Weights of a small encoder-decoder image transcriber: encoder widths [32, 64, 128], batches of 128.
Rows from block 5 of the image encoder of a small encoder-decoder image transcriber, named by matrix and row number. Rows with one number belong to one channel. Each number is 50 + 12 x the weight over its row's rms, rounded and kept within 0 to 99. All counts start at 0.
After each channel's rows are labels from the 100 images, of 14976, where the channel reaches its highest value: "top examples" is what is common among them. Only what is clearly more common there than usual is listed. The data: numbers of one to four digits printed on busy colour backdrops.
# convs0: expand pointwise conv (encoder.blocks.5.convs.0.weight, 384x64x1x1), inputs 0-63
# convs1: depthwise 5x5 conv (encoder.blocks.5.convs.1.weight, 384x1x5x5), a 5x5 kernel
# convs2: project pointwise conv (encoder.blocks.5.convs.2.weight, 64x384x1x1, transposed), outputs 0-63

convs0.169:51 73 63 42 67 72 32 30 63 34 39 56 44 38 55 46 38 53 64 42 35 47 69 42 75 28 56 63 44 40 40 70 43 41 63 53 54 64 37 39 42 72 61 52 49 66 61 53 53 60 44 54 41 44 43 52 55 57 59 61 38 61 35 65
convs1.169:49 59 67 56 54 51 68 76 51 55 46 76 80 47 54 51 66 44 51 52 45 62 43 52 50
convs2.169:70 39 52 45 35 57 57 56 59 33 68 69 48 36 59 41 62 56 32 33 64 47 42 62 31 55 40 47 45 63 57 65 50 57 55 70 53 69 31 62 36 62 57 41 49 60 71 42 30 49 36 61 43 67 40 64 51 63 58 37 56 60 58 32
top examples: the digit 4; last digit: 4; first digit: 4; length: one

convs0.146:42 47 68 35 44 51 45 35 39 61 52 45 24 54 62 39 53 48 62 50 55 49 44 28 52 67 39 54 45 27 33 43 54 47 61 64 51 54 45 32 57 44 49 39 34 43 51 48 29 57 68 52 59 35 74 25 28 66 58 63 53 50 33 40
convs1.146:34 52 53 48 37 27 48 52 28 45 35 61 65 42 54 46 65 49 37 40 57 79 49 46 41
convs2.146:40 46 52 49 33 45 66 64 54 57 23 48 62 57 48 42 35 61 54 51 45 47 64 74 47 56 53 41 38 45 67 44 79 67 53 48 54 64 42 56 65 65 58 67 73 30 38 22 44 45 51 70 50 44 67 57 40 54 52 58 59 67 50 56
top examples: length: one; the digit 3; last digit: 3; first digit: 3

convs0.297:54 47 46 28 49 37 50 60 59 59 59 43 39 52 38 19 43 45 56 51 38 69 59 60 57 43 35 48 42 52 51 50 51 43 33 59 65 53 41 52 45 41 44 42 49 58 50 49 46 39 59 60 58 13 67 52 52 66 72 83 65 56 69 62
convs1.297:46 49 35 42 38 47 40 25 41 48 55 30 25 56 49 50 28 65 61 50 41 40 63 59 47
convs2.297:52 38 50 37 64 32 41 35 73 47 43 65 60 58 16 44 47 43 48 60 69 55 45 39 36 26 51 32 55 54 57 58 52 60 56 66 60 48 52 46 54 33 35 48 48 55 56 47 56 38 39 29 76 45 47 34 59 65 40 67 55 32 55 56
top examples: length: one; the digit 9; first digit: 9; last digit: 9

convs0.365:64 52 18 45 48 39 46 38 45 53 45 49 43 25 41 55 64 51 60 58 64 72 50 40 37 47 45 40 55 60 51 61 41 60 51 52 37 54 64 42 56 67 59 54 57 63 65 85 45 47 46 29 27 43 29 40 70 65 45 47 56 43 37 50
convs1.365:41 70 40 42 35 31 58 49 40 55 54 51 70 48 70 58 41 35 27 55 61 53 48 66 56
convs2.365:27 40 52 66 48 42 42 42 61 50 43 61 41 72 61 40 54 62 67 48 48 64 41 62 35 61 23 58 31 42 63 46 47 64 61 23 47 41 61 62 40 45 54 66 40 38 31 48 68 42 63 59 58 37 48 58 54 40 24 47 44 40 49 41
top examples: on a plate; grey ink; last digit: 8

convs0.364:47 66 58 57 55 47 47 51 25 39 56 56 31 37 64 51 50 45 44 61 52 52 40 37 56 47 58 61 59 64 29 51 43 31 55 52 40 57 52 51 46 51 63 47 50 44 50 70 34 60 42 46 32 66 14 42 49 26 42 19 46 45 29 38
convs1.364:56 33 41 39 54 59 33 20 37 56 50 33 26 35 52 46 36 42 52 47 53 59 43 40 48
convs2.364:49 25 34 35 51 35 62 51 69 39 66 51 40 59 45 20 62 58 46 53 57 70 59 48 41 42 38 47 42 77 74 45 51 36 41 46 55 58 58 63 38 41 39 33 46 69 64 50 60 51 52 43 50 49 36 70 62 75 51 54 52 44 55 52
top examples: length: four; the digit 8; last digit: 8

convs0.254:57 46 29 69 40 36 56 47 36 55 48 40 38 41 46 51 68 63 58 61 66 79 30 38 38 59 34 42 69 59 56 57 48 59 49 50 35 41 68 46 72 50 44 29 52 72 61 55 37 44 56 27 36 50 51 41 57 66 47 43 38 42 52 37
convs1.254:69 67 58 61 61 60 54 45 50 50 44 41 30 35 40 61 59 44 53 63 71 67 59 63 66
convs2.254:42 56 50 69 37 57 68 41 47 71 57 52 49 41 44 75 60 43 36 38 38 66 37 49 50 62 57 61 46 55 46 42 41 50 48 57 60 54 80 53 22 54 46 52 58 45 60 65 58 46 28 44 44 49 64 37 33 56 19 40 36 56 69 52
top examples: the digit 4; length: one; last digit: 4; first digit: 4

convs0.97:60 38 40 34 44 31 58 49 52 52 34 38 52 52 44 56 54 63 74 83 51 69 55 45 36 57 57 46 44 44 54 54 58 62 44 47 46 34 70 47 58 57 49 51 63 41 63 74 42 47 46 34 25 40 56 23 48 59 63 41 44 49 33 72
convs1.97:65 56 42 51 61 39 60 39 63 43 56 57 32 73 33 46 46 35 36 30 66 61 60 45 52
convs2.97:33 50 45 68 42 56 48 42 56 47 26 68 45 72 56 49 68 51 75 53 52 59 52 52 31 66 41 57 42 33 52 55 52 56 62 28 29 35 57 38 52 56 59 57 54 35 40 50 80 45 71 40 46 41 55 48 49 36 23 53 44 58 45 55
top examples: on a plate; the digit 1; last digit: 1; length: one

convs0.70:58 56 26 59 49 34 42 42 46 38 38 58 41 26 57 44 53 46 53 39 39 48 34 33 35 40 43 59 50 60 53 58 37 73 53 46 41 55 68 42 54 53 57 52 51 65 71 69 45 27 60 36 42 66 45 29 30 54 79 50 50 44 48 35
convs1.70:45 35 48 47 30 23 44 58 53 45 44 45 41 56 53 44 34 36 57 41 18 36 47 48 47
convs2.70:39 59 48 63 48 45 41 55 40 14 55 46 44 52 53 33 55 53 66 47 53 65 50 50 66 42 45 60 54 46 59 52 37 42 52 13 50 41 67 45 17 48 49 57 41 54 27 56 60 54 73 67 55 52 42 59 63 43 35 61 41 62 51 64
top examples: length: four

convs0.121:42 39 31 62 33 36 52 58 34 59 34 39 37 62 70 58 42 72 39 68 42 39 41 47 42 54 61 50 64 65 61 37 56 59 48 34 43 29 66 57 62 51 43 59 69 32 46 65 49 35 44 37 41 51 48 36 43 52 51 34 26 36 43 42
convs1.121:40 40 40 63 42 45 49 46 37 51 45 46 42 45 53 40 54 55 42 40 33 78 62 18 38
convs2.121:73 41 30 61 51 41 46 45 56 36 43 66 71 57 43 39 61 44 37 60 56 62 45 40 31 56 49 47 31 39 64 48 46 50 60 40 37 21 37 37 25 33 35 52 36 38 31 50 53 59 31 56 54 49 50 56 42 42 34 55 57 37 54 32
top examples: the digit 8; last digit: 8; first digit: 8

convs0.103:30 52 63 46 52 57 34 57 42 16 60 46 58 30 63 74 55 46 45 21 38 39 36 54 56 49 40 59 61 64 33 83 46 58 60 57 58 55 50 62 53 59 65 46 39 43 64 33 40 45 56 63 54 52 47 33 49 39 52 39 59 53 45 42
convs1.103:45 45 68 50 47 53 57 71 55 52 53 38 31 24 51 57 35 26 48 27 52 42 44 49 45
convs2.103:53 73 47 61 52 53 31 63 26 21 54 46 36 27 56 48 52 34 43 31 42 36 44 36 48 36 58 42 49 40 32 73 51 58 55 30 50 45 51 37 36 56 57 44 44 57 45 61 49 36 67 67 48 68 40 37 36 39 46 53 67 54 53 45
top examples: the digit 1; the digit 7; last digit: 1; first digit: 1

convs0.290:33 44 45 53 66 32 42 46 64 45 37 39 60 52 38 47 39 55 48 54 36 39 72 64 70 17 59 52 32 61 56 67 36 35 53 37 47 50 62 59 60 40 58 55 59 47 35 44 54 34 70 66 49 28 48 55 50 57 63 65 53 34 44 65
convs1.290:30 39 38 35 39 33 38 27 36 49 40 49 37 34 50 50 55 59 54 46 52 57 70 61 38
convs2.290:61 50 56 36 57 47 49 41 45 56 56 53 56 64 59 48 43 35 61 60 34 58 35 29 43 60 49 64 45 50 54 30 52 54 43 57 71 37 52 50 11 47 37 55 28 59 44 70 52 71 30 40 50 45 66 43 61 46 49 47 26 38 65 40
top examples: length: one; the digit 6; first digit: 6; last digit: 6

convs0.82:62 51 82 42 51 66 35 60 49 53 49 42 61 22 69 49 48 66 63 45 57 53 67 50 52 56 48 52 50 38 47 65 43 58 63 41 54 56 33 61 59 77 36 40 58 54 42 49 49 62 74 69 66 39 64 55 61 60 60 61 64 67 48 63
convs1.82:63 48 32 40 56 52 37 26 43 56 35 31 40 38 50 36 59 67 51 42 50 66 64 47 38
convs2.82:40 50 44 52 53 37 45 23 48 33 66 61 29 51 61 50 56 54 53 31 55 67 28 42 47 36 28 64 61 44 42 66 36 38 56 59 39 51 60 49 57 34 50 34 39 64 53 48 43 28 69 34 46 67 44 43 30 60 59 41 30 48 55 37
top examples: the digit 4; length: one; first digit: 4; last digit: 4

convs0.214:54 73 67 41 71 63 39 46 48 23 60 55 59 38 52 49 39 29 51 33 38 49 61 60 57 46 44 61 54 48 35 64 49 61 57 68 64 66 35 52 32 75 68 58 45 71 63 46 52 57 40 63 55 40 63 50 46 42 60 72 49 60 46 57
convs1.214:62 53 34 40 55 62 43 34 46 54 35 36 32 56 62 42 26 48 53 50 36 28 51 62 38
convs2.214:28 44 46 56 68 55 43 47 55 64 40 35 80 61 33 58 41 63 72 65 67 63 63 58 67 52 54 43 60 42 53 32 67 58 43 37 51 36 65 51 42 50 46 63 52 46 34 52 69 46 49 53 69 40 61 41 55 33 51 73 65 51 57 64
top examples: the digit 4; last digit: 4; first digit: 4; length: one

convs0.371:48 65 44 49 66 35 47 40 35 27 31 45 60 56 35 44 40 39 58 58 54 55 46 57 52 51 61 57 66 55 42 54 56 52 60 55 51 47 57 52 38 56 66 62 67 43 52 52 56 22 32 52 45 54 43 30 08 24 43 46 64 36 39 53
convs1.371:48 61 68 51 49 48 51 72 40 50 43 20 27 48 50 21 47 56 43 57 52 46 47 53 41
convs2.371:43 68 56 49 48 51 53 45 33 67 38 53 45 51 52 64 32 41 49 53 43 40 42 48 56 59 58 47 69 26 21 38 39 54 46 45 46 35 72 42 45 37 41 77 32 34 38 66 56 58 63 39 51 36 72 33 58 32 50 45 33 55 50 50
top examples: length: one; the digit 3; first digit: 3; last digit: 3

convs0.63:51 47 54 46 35 55 54 72 32 62 48 51 71 47 66 71 39 50 47 45 36 42 47 76 54 64 58 50 39 45 64 41 76 55 38 42 39 51 37 65 57 61 50 52 66 34 40 33 56 59 61 70 51 58 65 63 59 41 66 49 65 72 68 57
convs1.63:55 51 44 35 37 38 42 52 64 63 19 39 44 64 68 52 48 32 41 31 50 60 48 47 46
convs2.63:51 61 55 44 25 66 30 63 48 44 50 59 55 63 54 60 43 53 63 61 30 58 60 42 47 56 55 45 43 48 62 39 62 49 54 28 54 34 39 42 42 46 32 40 57 57 28 23 48 48 52 34 58 43 51 45 73 49 69 70 47 78 54 70
top examples: length: one; the digit 8; last digit: 8; first digit: 8

convs0.185:30 36 64 49 57 71 37 47 62 36 65 58 59 58 60 59 53 58 55 50 33 46 67 53 60 55 51 56 37 38 54 56 69 45 41 36 52 29 47 52 30 58 37 42 27 49 60 48 67 73 62 44 28 62 45 49 74 45 63 44 46 55 48 76
convs1.185:55 32 42 54 58 53 36 29 60 54 53 29 25 44 54 55 30 26 48 47 45 45 47 43 55
convs2.185:56 78 63 52 46 49 37 39 35 54 38 73 49 55 51 65 47 34 42 47 44 52 34 33 52 44 53 41 59 31 29 67 38 40 63 50 41 43 70 32 63 27 52 50 55 44 39 61 41 47 65 40 55 64 45 30 38 40 48 50 47 61 23 45
top examples: the digit 4; last digit: 4; first digit: 4

convs0.99:59 38 40 34 44 31 57 47 52 53 34 36 54 52 43 57 53 62 74 83 52 68 55 45 36 56 57 46 47 46 53 54 57 61 44 48 45 33 69 46 58 56 51 51 63 39 63 74 42 46 46 35 26 40 56 22 48 58 63 40 44 49 33 72
convs1.99:30 41 53 36 32 54 44 56 41 58 56 43 57 46 62 65 52 50 77 52 57 35 66 63 31
convs2.99:35 50 48 68 44 55 49 42 57 46 25 68 46 72 57 50 68 53 76 53 54 59 50 55 30 65 39 56 43 33 50 57 53 57 63 29 28 36 54 38 53 56 60 58 52 31 39 47 78 43 70 44 46 42 55 47 46 36 22 51 47 57 43 53
top examples: on a plate; the digit 1; last digit: 1; length: one

convs0.256:22 40 48 63 69 67 48 36 61 42 60 54 50 70 50 74 59 59 45 53 57 49 64 45 75 48 53 37 74 37 53 48 54 29 59 45 42 37 43 37 48 66 33 43 43 49 50 29 61 62 37 42 45 61 38 56 60 42 33 46 41 44 32 60
convs1.256:46 66 76 60 50 53 72 40 48 52 51 28 24 49 52 52 32 37 41 61 56 46 51 57 50
convs2.256:72 40 34 50 42 66 64 59 61 43 63 58 42 48 51 33 69 57 46 43 58 65 60 64 31 58 48 39 48 70 65 56 52 42 45 41 57 67 53 65 41 65 66 31 66 70 68 52 42 42 38 48 34 62 26 62 52 57 49 41 64 59 39 39
top examples: the digit 8; first digit: 8; last digit: 8; length: one